A small sound classifier, trained from scratch.
Training: soap at rate 0.0042, 5100 steps, batches of 512.
Rows from block 3 of a small sound classifier, named by matrix and row number. Each number is 50 + 15 x the weight over its row's rms, rounded and kept within 0 to 99. All counts start at 0.
After each channel's rows are labels from the 100 clips, of 14848, where the channel reaches its highest value: "top examples" is what is common among them. Only what is clearly more common there than usual is listed. The data: chords played on synthesised instruments.
# conv: pointwise conv (model.blocks.3.conv.weight, 320x320x1), inputs 0-319

conv.105:48 33 24 51 40 66 49 60 14 46 55 45 61 75 48 41 44 48 18 77 70 45 58 75 44 73 54 24 16 54 28 50 30 47 40 60 77 71 45 53 38 56 74 43 58 68 62 45 51 58 49 45 54 33 32 46 48 61 79 61 46 96 50 81 41 41 54 62 68 52 43 37 53 66 41 56 44 31 27 48 49 55 46 76 37 67 31 25 55 21 46 37 67 55 58 48 43 35 63 23 46 25 27 60 76 71 63 57 44 63 80 53 38 39 51 50 74 43 60 61 22 60 63 69 25 62 42 62 57 74 45 73 53 59 43 22 48 53 36 56 51 37 46 36 63 34 63 55 46 57 18 66 30 45 56 48 28 48 68 65 72 63 51 39 85 54 16 23 44 85 32 52 28 58 44 50 36 45 55 42 53 39 47 61 61 57 52 55 37 30 45 38 28 37 58 33 41 28 62 59 61 62 44 61 38 71 59 50 42 41 47 63 54 46 47 38 39 64 47 37 55 52 50 18 43 66 23 51 36 68 66 36 37 66 46 40 48 39 61 65 47 40 48 47 36 64 45 63 33 51 68 72 57 35 78 54 40 58 52 43 44 73 39 42 26 63 35 99 79 46 50 64 79 43 59 56 28 60 69 60 39 39 49 66 41 55 34 39 44 27 74 47 55 54 45 46 78 63 63 62 31 52 32 40 61 34 23 42 21 54 56 50 69 46 32 52 33 35 47 31
top examples: power chord; root: C#

conv.170:47 66 39 57 24 59 25 60 35 71 66 73 51 53 42 39 57 54 60 69 27 23 33 45 42 57 36 44 38 57 41 59 26 53 32 37 35 47 65 43 38 34 35 40 55 25 61 37 37 31 41 59 70 36 57 40 70 29 23 61 37 37 43 13 59 32 78 83 32 63 40 50 67 43 71 55 50 78 66 43 37 36 33 56 57 61 26 46 55 52 46 51 48 59 46 47 51 70 41 31 41 60 00 43 58 43 58 45 46 40 37 48 68 34 58 51 33 60 47 40 70 55 35 36 46 63 61 51 57 82 56 55 42 56 50 57 52 47 34 74 37 53 42 56 51 71 56 85 40 24 50 50 59 57 64 64 57 56 33 64 51 61 35 46 37 62 55 24 48 46 50 99 30 52 55 58 41 64 70 34 50 49 26 73 52 41 48 14 33 26 92 56 44 90 27 62 50 59 49 39 52 51 62 50 46 21 64 52 49 47 37 60 58 61 33 47 47 78 28 40 35 45 26 52 32 42 60 27 55 68 46 31 37 36 78 43 33 58 56 29 60 46 66 59 46 49 52 51 46 62 44 58 36 57 59 36 77 50 55 62 64 52 48 64 42 57 47 47 57 46 33 54 66 49 57 45 68 60 48 54 45 39 57 80 50 52 11 77 35 61 30 61 99 46 65 61 57 52 24 87 35 51 39 66 67 35 45 55 38 76 32 61 48 48 44 59 20 52 39 61
top examples: the note B; clarinet-like; root: B

conv.273:54 47 48 61 50 41 48 24 37 70 65 46 35 75 36 58 35 53 38 81 45 24 26 64 57 70 35 58 34 62 45 46 43 41 58 28 23 31 21 46 53 51 36 69 50 61 39 62 52 37 50 35 64 63 52 39 48 45 36 30 46 54 45 46 69 49 42 34 66 47 81 60 83 65 46 62 58 49 24 42 36 66 22 56 41 47 44 58 49 26 60 69 41 59 53 54 27 34 57 38 60 48 49 57 60 49 49 59 29 70 46 40 56 63 48 44 77 41 29 72 51 31 60 41 49 28 75 44 68 63 60 66 48 77 46 33 66 78 69 35 47 37 57 40 66 24 43 47 69 79 40 66 41 88 35 40 32 14 46 62 49 53 45 36 46 27 07 43 52 42 22 27 51 39 31 49 89 56 46 49 53 61 47 32 45 47 65 73 30 53 74 51 32 40 50 68 56 33 52 49 48 69 55 41 04 63 48 75 61 48 61 41 65 54 50 65 61 41 26 42 45 69 58 13 47 62 52 08 49 44 50 25 23 23 39 21 48 40 69 46 71 56 50 39 72 45 67 51 38 31 63 38 53 58 42 63 47 53 54 26 54 70 36 72 51 62 42 67 57 50 63 42 52 51 53 66 37 59 39 46 50 50 52 59 42 65 64 42 50 47 23 18 59 44 43 52 85 46 85 48 28 68 65 18 60 33 36 65 66 68 38 58 61 72 51 62 39 52 58 53
top examples: arpeggio; playing: arpeggio up; root: D#

conv.212:63 17 36 61 60 49 53 56 60 40 61 44 65 69 52 23 73 42 37 51 83 62 15 56 48 44 28 52 47 57 45 59 42 53 56 52 65 57 46 78 71 70 58 53 48 65 51 63 62 59 63 55 64 53 65 29 54 64 07 45 51 63 59 48 57 88 51 39 66 66 50 58 70 70 30 43 47 72 66 63 54 51 64 83 74 64 93 71 51 46 66 67 71 38 42 63 49 73 60 43 63 54 79 49 71 51 40 53 44 72 46 61 46 35 36 27 47 60 59 43 74 61 63 53 56 51 44 44 54 69 60 58 51 39 84 41 22 32 45 58 77 71 74 45 65 42 59 68 54 53 59 63 61 56 54 45 43 48 59 75 70 59 50 75 39 45 70 47 20 68 52 60 60 87 77 69 40 39 56 26 77 61 36 51 42 58 32 70 75 41 48 56 52 46 66 50 54 40 53 55 42 43 53 63 71 26 56 12 59 43 63 33 26 71 59 38 40 61 82 43 33 61 50 61 52 67 37 83 38 40 59 66 32 54 35 61 50 35 57 51 67 48 44 53 56 47 61 41 45 50 48 80 66 69 34 61 77 53 45 35 36 82 40 54 33 69 64 70 51 61 38 35 65 48 52 57 04 48 25 06 33 39 48 60 47 31 67 51 50 42 45 40 37 60 42 50 53 45 42 53 51 12 54 46 53 59 63 62 57 41 31 46 44 65 72 79 59 40 54 72
top examples: the note C#; the note A#; root: F#; root: A#

conv.42:60 56 60 53 63 73 36 62 44 31 68 47 60 12 58 64 48 48 34 46 44 34 61 40 23 25 34 36 51 47 39 51 52 27 49 44 41 30 58 61 34 60 51 60 30 43 35 63 65 64 57 47 41 59 46 31 33 50 70 61 72 76 71 83 60 33 33 46 52 59 58 38 26 41 54 35 43 39 68 44 65 27 40 52 49 36 63 89 52 40 80 40 72 45 55 20 35 53 30 53 53 26 39 29 85 68 50 40 53 48 60 52 32 42 51 50 34 63 55 24 74 50 64 58 58 58 49 66 31 60 49 32 37 66 33 78 55 55 57 24 30 59 32 67 69 49 47 49 35 48 32 61 73 56 40 35 59 22 65 67 33 54 23 60 56 47 57 67 23 48 46 85 47 53 31 60 58 51 29 55 29 49 40 38 43 47 67 50 42 46 50 33 38 44 41 41 54 75 55 40 34 57 59 53 51 53 53 58 49 29 37 27 48 42 37 47 40 51 87 36 32 60 53 54 53 28 80 51 48 29 38 24 50 76 52 47 93 54 94 29 58 50 21 52 58 39 22 44 50 55 42 32 61 42 69 49 56 57 74 15 66 72 54 48 42 63 44 64 63 48 45 65 48 35 34 19 61 32 59 63 59 56 65 65 47 73 61 43 35 70 39 50 79 40 18 47 57 35 54 80 64 53 59 52 42 76 54 24 61 57 72 59 83 39 58 32 39 71 54 53
top examples: arpeggio; the note C

conv.282:54 45 69 35 41 54 48 46 53 52 56 49 69 48 34 40 37 57 55 36 37 47 64 41 55 71 35 45 51 40 57 67 59 43 52 35 24 59 65 52 70 37 43 48 58 43 42 40 68 32 50 24 70 48 75 23 57 40 48 63 35 27 39 43 67 51 21 73 54 59 30 53 54 67 87 48 57 65 59 68 27 61 39 42 46 52 47 32 26 80 52 38 43 51 38 65 17 76 61 59 67 86 71 80 49 39 54 61 49 50 49 65 35 51 50 74 50 85 35 42 34 32 10 48 34 24 75 37 43 25 29 55 49 49 41 37 57 66 44 57 55 38 49 45 46 57 67 55 58 49 54 59 20 34 44 55 49 81 53 27 62 65 30 66 42 19 51 40 15 59 58 27 52 38 56 60 25 57 26 50 46 52 75 45 65 43 26 84 86 55 35 25 27 58 51 60 54 45 56 43 43 45 54 51 54 47 58 59 22 56 52 45 54 60 44 55 86 69 68 50 68 69 39 41 71 46 57 52 40 49 55 43 40 61 26 46 30 52 46 43 43 57 42 40 55 56 72 57 43 50 29 47 69 37 33 72 41 54 47 66 45 31 68 40 54 33 58 14 25 51 94 51 50 72 60 45 99 51 43 47 54 31 41 17 54 37 63 45 59 68 54 25 64 66 64 27 47 72 39 58 79 47 38 56 34 16 55 26 61 48 52 45 52 45 64 57 59 36 50 40
top examples: the note F; root: F; square lead

conv.174:27 64 39 69 38 64 44 49 49 65 62 62 39 85 38 49 55 41 32 71 62 81 38 82 52 78 38 67 43 50 43 76 68 62 39 38 62 86 68 56 83 37 39 62 45 58 40 54 64 52 47 72 61 63 36 43 64 57 17 64 46 64 29 38 73 58 62 86 57 36 65 52 73 60 49 39 48 54 58 61 53 46 37 82 77 47 64 61 54 60 62 54 53 66 28 53 41 61 48 34 76 75 51 61 67 39 53 52 57 53 45 24 67 49 48 59 52 42 63 54 59 62 64 45 54 55 48 71 82 23 54 40 51 47 65 60 53 60 83 54 37 51 56 38 58 39 53 69 74 50 32 35 65 41 42 67 31 61 57 45 64 73 58 43 31 62 53 31 49 61 56 58 17 65 62 94 34 57 50 56 72 74 42 38 81 49 52 59 54 44 57 56 56 59 58 60 53 81 53 28 09 46 77 65 56 27 75 41 49 46 39 56 71 71 78 35 43 34 69 55 59 48 27 30 63 59 66 71 28 56 34 62 56 50 51 49 68 68 44 16 10 46 64 61 42 64 42 62 53 57 59 65 50 36 24 59 60 45 39 58 78 53 52 36 45 37 76 45 58 60 56 66 62 76 62 74 47 67 35 68 29 23 54 44 37 52 52 72 67 46 44 52 60 63 42 50 57 42 36 69 52 42 48 31 48 48 48 75 50 52 62 17 68 64 34 69 33 43 29 54
top examples: arpeggio; the note A#; clarinet-like; instrument: square lead

conv.221:36 72 58 57 56 60 58 42 71 43 61 60 71 76 49 57 34 57 55 59 35 35 39 34 35 60 44 69 35 58 59 52 37 15 33 59 58 67 67 47 32 28 29 31 37 61 66 43 44 44 49 59 49 62 38 44 46 42 64 50 63 87 33 51 35 55 60 41 79 55 34 36 47 47 29 98 52 40 47 47 67 40 30 70 44 53 46 64 77 80 47 63 43 68 51 40 59 62 73 64 45 44 65 69 52 48 62 48 24 78 37 40 37 42 56 37 82 43 59 45 66 54 77 28 55 47 29 56 61 48 43 56 43 50 46 78 52 47 25 52 61 57 49 28 29 31 62 48 50 59 31 52 45 62 39 65 73 33 69 41 64 51 48 75 39 60 36 83 70 51 71 53 20 41 48 54 75 55 57 66 57 59 75 54 51 71 40 52 46 37 55 42 48 63 53 72 48 69 53 35 67 65 40 22 45 32 43 51 47 53 71 29 62 30 48 38 42 46 09 54 48 35 66 59 75 62 77 60 19 35 37 52 75 74 51 42 50 48 58 66 33 50 50 45 19 58 22 55 63 66 65 53 39 53 57 37 63 50 99 34 45 47 77 73 58 21 40 28 55 50 43 46 21 33 40 44 63 40 51 67 43 13 54 41 53 67 78 69 47 41 49 43 62 44 24 52 70 41 45 59 39 70 58 32 70 46 51 45 62 57 57 48 40 50 19 54 31 40 63 16
top examples: arpeggio; the note A; playing: arpeggio down; root: A

conv.207:29 34 44 51 62 50 28 69 40 46 54 27 31 13 49 63 36 56 45 27 38 45 38 43 53 54 62 35 37 58 58 50 44 49 53 13 10 48 54 42 47 38 51 45 46 50 50 41 46 37 55 60 72 52 41 43 43 42 45 99 30 57 43 59 52 56 53 19 54 36 57 41 54 39 41 10 46 66 42 58 56 59 49 35 58 47 18 37 81 30 55 53 49 49 33 59 89 51 55 58 66 51 49 78 51 40 70 70 49 40 59 30 38 46 24 53 62 59 39 39 64 54 32 52 38 24 52 51 47 76 53 60 65 31 62 68 29 67 51 32 41 42 60 47 48 47 63 59 40 59 58 45 78 52 42 72 46 46 46 26 58 34 39 74 53 57 24 72 62 35 55 51 40 54 49 48 68 25 58 64 52 38 74 66 55 54 69 47 36 33 44 46 40 43 36 55 40 34 40 56 14 40 48 23 41 29 58 47 57 39 23 32 69 60 70 54 47 39 41 55 45 45 48 61 27 45 88 34 37 74 23 49 63 42 49 36 56 36 74 00 57 63 48 48 26 70 49 37 44 47 81 49 51 34 30 40 68 63 65 39 53 36 44 50 62 38 45 43 60 46 41 60 31 46 51 42 44 55 42 42 40 37 67 57 47 72 31 30 69 69 24 42 21 53 41 44 57 30 35 69 26 46 35 49 32 25 48 20 60 69 36 42 66 57 38 35 32 53 59 35
top examples: arpeggio; playing: arpeggio up; marimba-like

conv.236:20 41 42 41 37 48 65 35 43 42 53 62 46 51 70 47 35 32 21 44 34 53 51 36 47 67 73 65 35 58 49 26 44 75 61 25 53 51 48 60 65 63 66 12 38 65 39 53 21 71 60 50 55 33 41 59 58 69 51 57 47 26 28 42 25 52 65 28 77 67 56 50 91 49 71 48 27 52 92 50 55 52 27 51 50 44 28 29 27 60 60 47 50 33 41 71 41 40 68 63 45 40 72 51 42 59 62 60 38 43 36 26 78 42 30 55 48 52 62 51 59 33 31 53 48 56 39 55 49 59 55 45 61 20 66 42 54 53 24 63 35 52 51 28 50 38 60 53 45 13 59 41 61 54 48 78 57 65 53 46 42 53 63 46 49 56 52 45 68 67 71 36 43 61 53 57 43 61 52 54 57 30 38 28 53 49 27 40 63 47 27 64 58 40 43 81 69 61 46 46 37 62 44 26 81 42 58 57 47 59 37 61 49 33 29 41 56 38 53 04 69 23 69 42 45 56 69 89 91 52 55 52 34 55 68 91 57 12 72 24 38 43 59 66 86 32 38 58 43 44 53 56 58 74 51 25 41 32 36 63 34 53 68 46 59 57 62 40 43 32 58 45 62 61 56 40 26 41 41 42 50 63 46 50 44 67 25 63 45 39 63 56 53 44 19 49 57 66 46 42 68 43 15 28 72 41 57 33 45 48 50 72 62 47 51 55 29 31 67 51
top examples: the note C#; arpeggio; playing: arpeggio up; instrument: plucked string-like

conv.220:56 41 32 62 59 36 46 54 27 65 30 50 62 15 53 44 32 56 56 58 29 46 20 29 48 48 71 48 47 68 62 13 55 55 51 37 35 53 54 49 45 33 46 00 17 33 57 43 00 58 66 34 57 44 57 66 39 48 73 44 38 36 61 41 18 55 57 39 62 59 60 39 41 59 51 46 18 53 77 54 48 53 28 41 59 49 27 38 30 32 66 45 69 56 29 58 45 19 61 26 58 52 48 59 50 62 72 51 44 45 44 34 47 31 30 56 38 47 47 35 69 40 50 64 41 67 34 43 36 24 44 70 49 46 58 49 58 55 18 68 40 69 38 22 46 43 50 49 44 38 66 44 72 35 48 83 44 65 35 26 42 51 44 48 49 49 69 59 42 57 33 27 48 48 65 53 65 44 48 51 53 37 32 55 49 69 27 34 59 51 28 63 58 44 31 61 53 26 42 45 16 36 56 55 88 47 60 50 66 43 32 52 37 43 42 49 51 88 37 26 63 32 63 53 55 39 55 66 82 57 54 52 46 52 68 74 61 18 68 08 30 65 45 32 72 34 45 41 35 54 39 50 51 60 71 20 60 60 60 56 46 39 56 58 72 47 41 51 63 33 48 63 53 60 47 21 48 59 73 41 47 40 13 58 65 60 38 62 37 57 57 53 38 31 35 60 31 53 42 29 41 41 45 40 59 62 48 20 56 64 66 76 59 68 44 42 21 50 18 36
top examples: the note C#; root: F#; plucked string-like

conv.292:40 61 67 61 41 45 41 55 45 16 48 43 30 56 47 38 43 31 54 57 50 40 50 22 43 33 37 55 61 60 59 41 44 28 56 51 35 40 56 49 40 53 37 43 13 57 44 58 49 45 24 44 41 40 60 38 43 57 91 18 50 60 50 79 39 53 55 38 26 90 46 40 51 56 73 39 65 29 60 31 35 51 50 58 37 51 75 65 34 36 53 39 59 53 71 48 58 53 48 61 50 57 57 25 45 36 34 49 30 69 37 33 49 43 36 48 77 71 31 42 24 51 27 28 45 41 53 65 50 42 23 57 19 54 43 63 47 53 37 78 47 58 45 30 51 31 77 53 78 44 51 34 40 44 52 50 56 40 57 50 50 52 78 38 60 84 59 47 48 28 57 24 40 42 57 36 56 62 82 39 49 48 26 34 53 72 34 22 47 48 88 58 35 37 62 67 26 29 42 44 43 77 27 63 42 57 43 57 35 33 45 50 35 58 43 49 34 43 60 44 39 59 49 43 85 73 48 49 82 99 56 40 42 71 56 57 44 61 45 52 37 48 54 48 48 54 48 31 36 27 49 60 51 42 76 45 63 60 91 38 48 60 76 57 50 58 46 57 65 47 52 58 39 41 46 38 43 39 32 46 32 34 50 46 68 51 94 29 38 58 53 45 57 62 24 40 57 45 50 23 43 41 84 24 71 53 62 18 44 84 47 41 86 43 51 48 54 71 79 48
top examples: power chord

conv.113:59 49 43 52 56 24 70 56 18 36 47 31 44 34 54 56 63 52 54 56 28 57 82 46 72 52 42 37 29 50 66 24 40 72 47 75 79 53 66 54 25 68 72 10 44 28 35 60 36 66 43 37 58 43 33 45 45 24 68 63 61 54 63 57 22 69 68 38 46 52 28 70 44 37 69 51 17 44 42 40 41 33 21 36 30 57 57 26 55 39 50 49 71 67 41 60 55 63 54 50 40 62 59 70 53 69 51 44 59 48 48 43 38 39 37 62 59 68 30 55 36 53 03 48 53 49 27 67 43 36 36 31 29 47 51 70 47 57 11 55 65 45 43 22 56 29 52 48 49 29 50 52 64 22 42 56 38 67 45 87 29 71 87 53 42 42 44 72 69 62 50 47 35 44 68 53 50 52 37 47 61 53 32 50 60 39 31 16 58 50 38 31 70 49 44 56 51 63 79 59 30 61 57 63 62 71 43 35 48 46 41 57 54 37 66 38 61 48 47 12 60 49 25 46 42 69 62 71 40 46 69 51 49 53 54 66 61 20 49 67 25 31 36 53 37 51 24 57 51 48 37 52 47 31 84 10 48 52 62 66 61 50 63 33 56 50 74 77 64 39 49 61 46 49 36 51 43 51 59 52 90 35 35 58 55 39 65 49 46 43 46 57 51 46 58 58 41 51 07 59 79 54 43 51 66 66 37 34 36 75 54 53 59 47 50 73 27 35 36 43
top examples: the note C#; arpeggio; the note E; root: F#

conv.104:49 24 56 60 63 51 46 47 38 55 27 69 52 30 69 69 53 47 50 34 59 42 47 51 47 35 60 38 27 65 47 11 62 73 51 43 52 60 43 67 63 46 57 11 49 68 50 54 21 54 43 41 37 52 54 54 55 73 60 58 56 57 40 50 20 49 40 41 55 70 47 38 52 52 56 50 19 55 83 74 59 54 48 36 58 55 38 55 31 32 51 56 56 30 39 55 60 22 48 46 54 32 84 61 43 37 66 35 65 54 48 34 70 48 28 56 44 61 57 46 73 53 33 52 40 40 35 29 52 39 69 63 64 38 51 19 54 70 22 62 49 44 58 30 43 21 46 52 45 38 65 51 58 40 46 78 38 42 45 44 42 53 32 47 44 51 69 63 61 62 38 46 47 32 63 56 43 59 66 45 60 28 45 49 41 43 43 31 64 57 46 71 57 44 67 66 67 50 46 71 67 18 30 47 98 43 64 50 78 59 17 56 43 48 53 67 56 60 50 10 85 32 27 62 52 64 70 81 84 55 57 79 51 36 70 76 52 24 56 29 45 57 34 55 88 43 32 46 56 45 37 43 44 34 62 05 35 55 38 61 45 40 53 86 71 42 61 47 42 11 44 36 60 79 49 44 42 58 59 34 30 53 54 53 50 35 34 65 58 34 58 69 72 28 13 49 44 55 39 46 72 56 32 31 53 68 79 41 68 67 56 52 49 52 39 43 29 51 49 39
top examples: the note C#; root: C#; organ-like

conv.147:58 51 56 35 43 44 49 47 66 61 39 40 44 81 55 35 43 79 49 47 53 61 31 80 34 75 66 55 43 67 72 50 40 47 72 23 58 56 43 61 68 53 59 52 35 54 33 48 61 55 48 34 49 51 79 28 61 62 52 37 38 43 56 44 30 60 58 49 82 37 33 37 91 50 40 37 48 36 70 46 54 24 59 78 63 71 69 69 35 51 65 54 56 29 40 26 31 51 68 61 42 42 58 58 49 30 67 16 35 64 20 57 53 66 56 35 53 30 57 66 74 42 63 54 44 40 70 45 59 70 32 33 32 58 32 57 53 61 47 68 37 32 31 34 55 55 50 69 57 38 63 33 50 38 16 57 60 43 61 30 54 38 52 77 48 38 65 39 52 60 38 43 44 56 42 56 45 47 33 51 68 61 61 15 79 26 42 36 25 21 77 52 34 67 18 39 12 36 54 62 19 56 63 60 57 41 65 52 47 73 20 38 71 62 40 34 40 38 66 42 67 39 59 54 59 44 50 74 31 41 24 43 44 52 57 68 49 52 60 50 55 60 82 61 33 55 64 69 45 44 15 74 53 72 42 58 26 34 50 49 35 57 76 57 51 51 55 59 54 49 45 50 47 62 78 73 70 66 25 63 25 23 69 63 60 56 75 62 30 34 44 37 37 48 38 60 79 55 61 51 24 59 60 52 77 79 52 53 50 69 65 25 49 47 69 52 54 58 35 57
top examples: arpeggio; the note C#; playing: arpeggio down; instrument: organ-like

conv.9:12 46 47 67 40 40 45 46 34 53 20 37 55 37 62 43 56 47 24 26 52 53 12 51 47 46 45 41 43 60 67 45 42 53 60 34 42 44 54 63 57 35 66 25 33 63 57 51 23 52 50 41 47 41 11 53 60 55 65 39 42 26 20 57 47 42 42 45 46 44 50 40 74 60 51 20 30 57 77 64 55 29 51 47 79 60 45 34 27 29 51 59 35 45 35 67 49 43 72 75 48 61 51 25 49 64 45 41 60 50 41 39 69 41 51 60 60 51 51 39 56 43 30 56 40 45 44 28 48 44 60 72 50 22 77 50 73 51 33 70 45 44 64 52 65 45 46 65 51 27 27 74 97 28 45 62 47 57 60 36 71 55 49 47 44 45 82 53 61 67 41 47 25 57 60 47 60 22 63 71 61 37 66 49 54 38 34 34 61 35 34 41 40 59 60 49 61 50 66 61 39 35 56 42 96 78 95 67 51 46 29 43 55 42 38 44 27 42 52 36 62 29 53 50 44 53 63 82 99 58 50 69 24 43 44 89 62 26 47 15 43 66 65 39 87 59 38 44 56 61 56 56 56 51 44 26 58 54 49 53 63 45 62 47 73 50 60 46 44 40 43 28 44 64 62 49 45 46 56 45 23 64 46 42 63 81 47 65 57 52 50 46 58 20 34 67 22 41 45 48 59 61 07 53 51 39 45 47 56 56 42 62 38 61 49 35 29 51 57 37
top examples: the note C#; arpeggio; playing: arpeggio up; root: F#

conv.246:27 61 53 49 57 44 47 39 44 32 79 44 57 48 34 67 43 33 34 47 54 79 43 55 53 75 57 44 48 46 19 51 80 41 24 60 52 36 27 53 69 24 50 42 56 43 59 35 67 49 47 23 62 42 17 61 17 59 35 63 90 50 21 49 52 21 51 52 43 39 51 46 70 46 45 57 51 19 40 64 33 48 45 68 58 32 92 61 45 52 41 56 65 84 36 44 45 54 39 47 61 26 63 65 34 40 49 55 58 53 17 23 73 56 50 74 37 32 47 18 45 32 77 51 25 50 11 37 12 54 62 47 68 37 55 35 38 43 48 41 57 54 70 43 44 42 52 47 67 48 45 61 40 59 56 33 37 49 32 80 62 62 42 35 49 63 43 42 82 51 64 78 38 32 42 53 34 58 28 63 34 43 48 38 51 34 45 45 55 57 26 48 49 60 38 46 57 41 52 34 32 19 48 34 41 52 50 42 45 60 45 49 50 36 59 40 18 34 65 40 40 66 35 49 44 62 57 40 40 53 44 61 32 61 47 42 40 74 35 52 26 50 41 68 48 59 29 54 57 33 41 29 29 61 36 49 38 57 56 53 45 47 50 31 53 64 63 49 57 67 43 59 56 46 43 60 34 48 25 35 41 59 34 47 41 23 80 65 75 56 43 41 51 42 54 26 21 49 47 48 34 32 33 25 57 48 67 86 54 61 52 20 22 48 35 91 55 74 66 97
top examples: the note B; the note G#; root: E; root: F

conv.257:49 60 57 36 31 56 48 64 65 30 32 34 65 53 32 35 65 67 56 38 56 41 31 41 70 44 44 68 47 50 47 40 35 42 47 60 63 40 21 47 54 26 64 42 36 58 32 48 51 26 40 32 47 59 61 57 45 58 38 22 45 41 46 55 35 55 69 44 62 46 32 40 71 34 47 51 36 30 48 43 34 45 58 79 52 29 49 51 66 57 51 45 70 40 30 39 08 60 86 31 21 42 64 60 49 56 48 38 38 54 24 35 45 42 61 41 75 60 42 47 89 41 76 50 51 63 50 60 63 42 02 39 47 39 41 72 38 50 42 63 82 57 68 41 25 29 39 55 28 35 26 49 50 50 52 44 91 52 48 54 46 36 74 54 29 43 38 61 77 61 28 47 39 71 66 66 53 35 42 45 40 55 42 00 71 82 52 57 53 58 41 58 60 57 63 37 64 46 76 45 38 41 75 53 47 29 65 44 47 30 55 32 53 50 42 39 25 35 42 45 49 53 50 43 74 67 63 63 50 30 23 58 75 53 56 52 23 39 59 39 67 64 41 39 40 47 29 68 34 75 64 63 33 55 56 69 25 55 63 48 17 36 43 57 52 46 45 51 42 62 66 52 27 39 70 54 46 32 26 42 19 17 48 79 47 52 61 51 56 46 35 43 38 55 36 56 68 56 43 34 57 36 60 56 99 47 36 44 21 33 57 41 35 34 50 48 46 71 49 41
top examples: arpeggio; playing: arpeggio down; white noise

conv.54:61 48 46 35 55 37 19 70 25 49 38 55 45 69 27 50 58 50 79 51 39 54 26 08 54 69 54 45 23 45 26 35 40 57 48 11 32 45 47 46 28 42 46 10 34 54 29 52 39 50 55 53 52 50 62 37 42 66 55 79 59 51 57 58 45 51 75 47 54 67 74 59 74 35 57 48 60 48 63 59 41 40 06 53 48 56 20 93 40 34 50 70 42 72 51 51 69 45 65 35 47 40 33 55 21 28 67 49 45 62 32 38 53 65 35 65 58 53 37 42 88 45 74 42 57 44 56 53 41 40 65 64 54 39 61 64 62 61 25 55 46 32 46 50 36 50 68 75 34 49 39 27 57 54 59 66 73 41 51 03 42 15 44 43 30 58 69 67 79 35 48 38 53 46 57 36 61 30 54 51 37 39 72 77 55 58 29 48 51 58 62 56 58 42 49 54 38 32 50 58 45 55 40 33 49 24 76 16 69 35 47 38 50 49 43 56 48 34 31 60 50 36 44 40 53 69 75 61 39 53 28 21 60 69 71 63 70 48 38 45 60 48 52 29 35 61 62 57 69 54 33 58 33 59 57 20 59 56 71 50 45 36 60 50 49 56 36 32 70 36 36 55 16 52 59 51 33 43 47 49 38 60 37 49 80 67 39 31 42 71 46 52 62 79 38 54 50 41 69 42 72 29 34 51 73 66 38 46 37 68 61 44 38 43 66 36 48 54 89 31
top examples: power chord; root: G#

conv.156:45 49 42 17 46 72 49 46 36 58 56 48 59 53 44 58 62 45 61 41 33 34 63 42 58 76 43 50 42 54 55 46 62 42 53 43 60 38 62 62 61 21 32 62 81 59 60 42 54 76 33 38 71 47 64 59 76 57 50 41 50 26 53 51 41 35 18 25 56 51 52 67 67 54 56 37 56 60 42 29 52 81 33 36 61 63 37 73 30 47 55 63 37 42 40 39 27 18 37 77 60 45 31 43 43 45 65 26 34 49 57 27 61 55 57 67 61 32 42 67 28 55 41 56 49 31 34 67 38 35 54 55 33 58 42 40 89 72 46 75 71 52 49 55 55 38 66 71 18 45 25 59 53 20 72 59 10 43 62 53 73 32 27 35 54 49 63 46 76 75 56 43 25 54 62 47 55 27 42 47 53 95 41 43 57 12 51 66 65 47 57 53 15 60 60 53 82 36 65 40 50 70 56 44 40 55 61 64 58 77 39 45 49 34 66 56 39 58 66 48 73 63 35 58 75 56 78 50 45 47 47 38 19 57 58 45 37 76 45 50 37 33 58 41 70 62 76 60 34 39 56 38 48 44 54 45 53 47 54 37 69 49 59 30 25 41 45 35 20 83 78 40 54 52 48 20 48 49 58 54 50 54 20 31 52 50 68 60 81 44 60 43 51 56 47 50 44 70 59 31 62 59 68 50 44 49 62 21 54 57 64 62 87 64 42 25 43 41 70 30
top examples: the note F; root: F; vibraphone-like

conv.153:59 52 51 70 56 53 68 23 65 21 44 57 60 68 43 61 47 55 70 46 83 44 66 62 26 53 17 58 45 45 53 16 41 50 35 24 38 75 25 31 42 52 48 26 43 39 28 60 81 48 47 58 16 31 46 55 50 67 53 26 62 67 51 50 49 44 62 82 57 37 50 45 48 55 47 65 58 35 39 40 48 54 59 80 48 26 42 45 74 29 37 61 75 66 39 44 69 40 27 50 61 38 24 59 32 35 58 56 27 58 24 39 33 53 55 38 53 25 73 56 48 61 51 46 80 03 34 20 62 50 43 48 87 46 62 50 29 55 18 11 37 63 58 53 36 51 62 62 84 51 31 52 29 67 65 50 47 45 27 43 59 73 26 26 56 56 52 66 57 49 68 75 47 58 60 57 62 50 45 55 50 46 37 52 55 49 40 57 45 50 70 76 52 39 57 38 78 59 53 29 39 33 45 47 37 28 31 49 38 40 54 45 32 43 30 51 53 34 53 58 45 66 34 51 62 59 61 41 70 59 49 33 53 58 23 39 68 61 59 45 63 47 70 36 37 66 42 40 32 88 57 45 53 58 69 30 65 61 48 56 58 79 61 57 45 31 50 42 63 50 34 41 32 63 49 59 55 62 36 68 61 46 47 28 69 37 63 54 38 75 31 42 49 75 32 42 83 64 73 17 53 43 63 35 66 47 34 70 56 47 16 45 43 36 51 56 53 56 69 73
top examples: power chord; square lead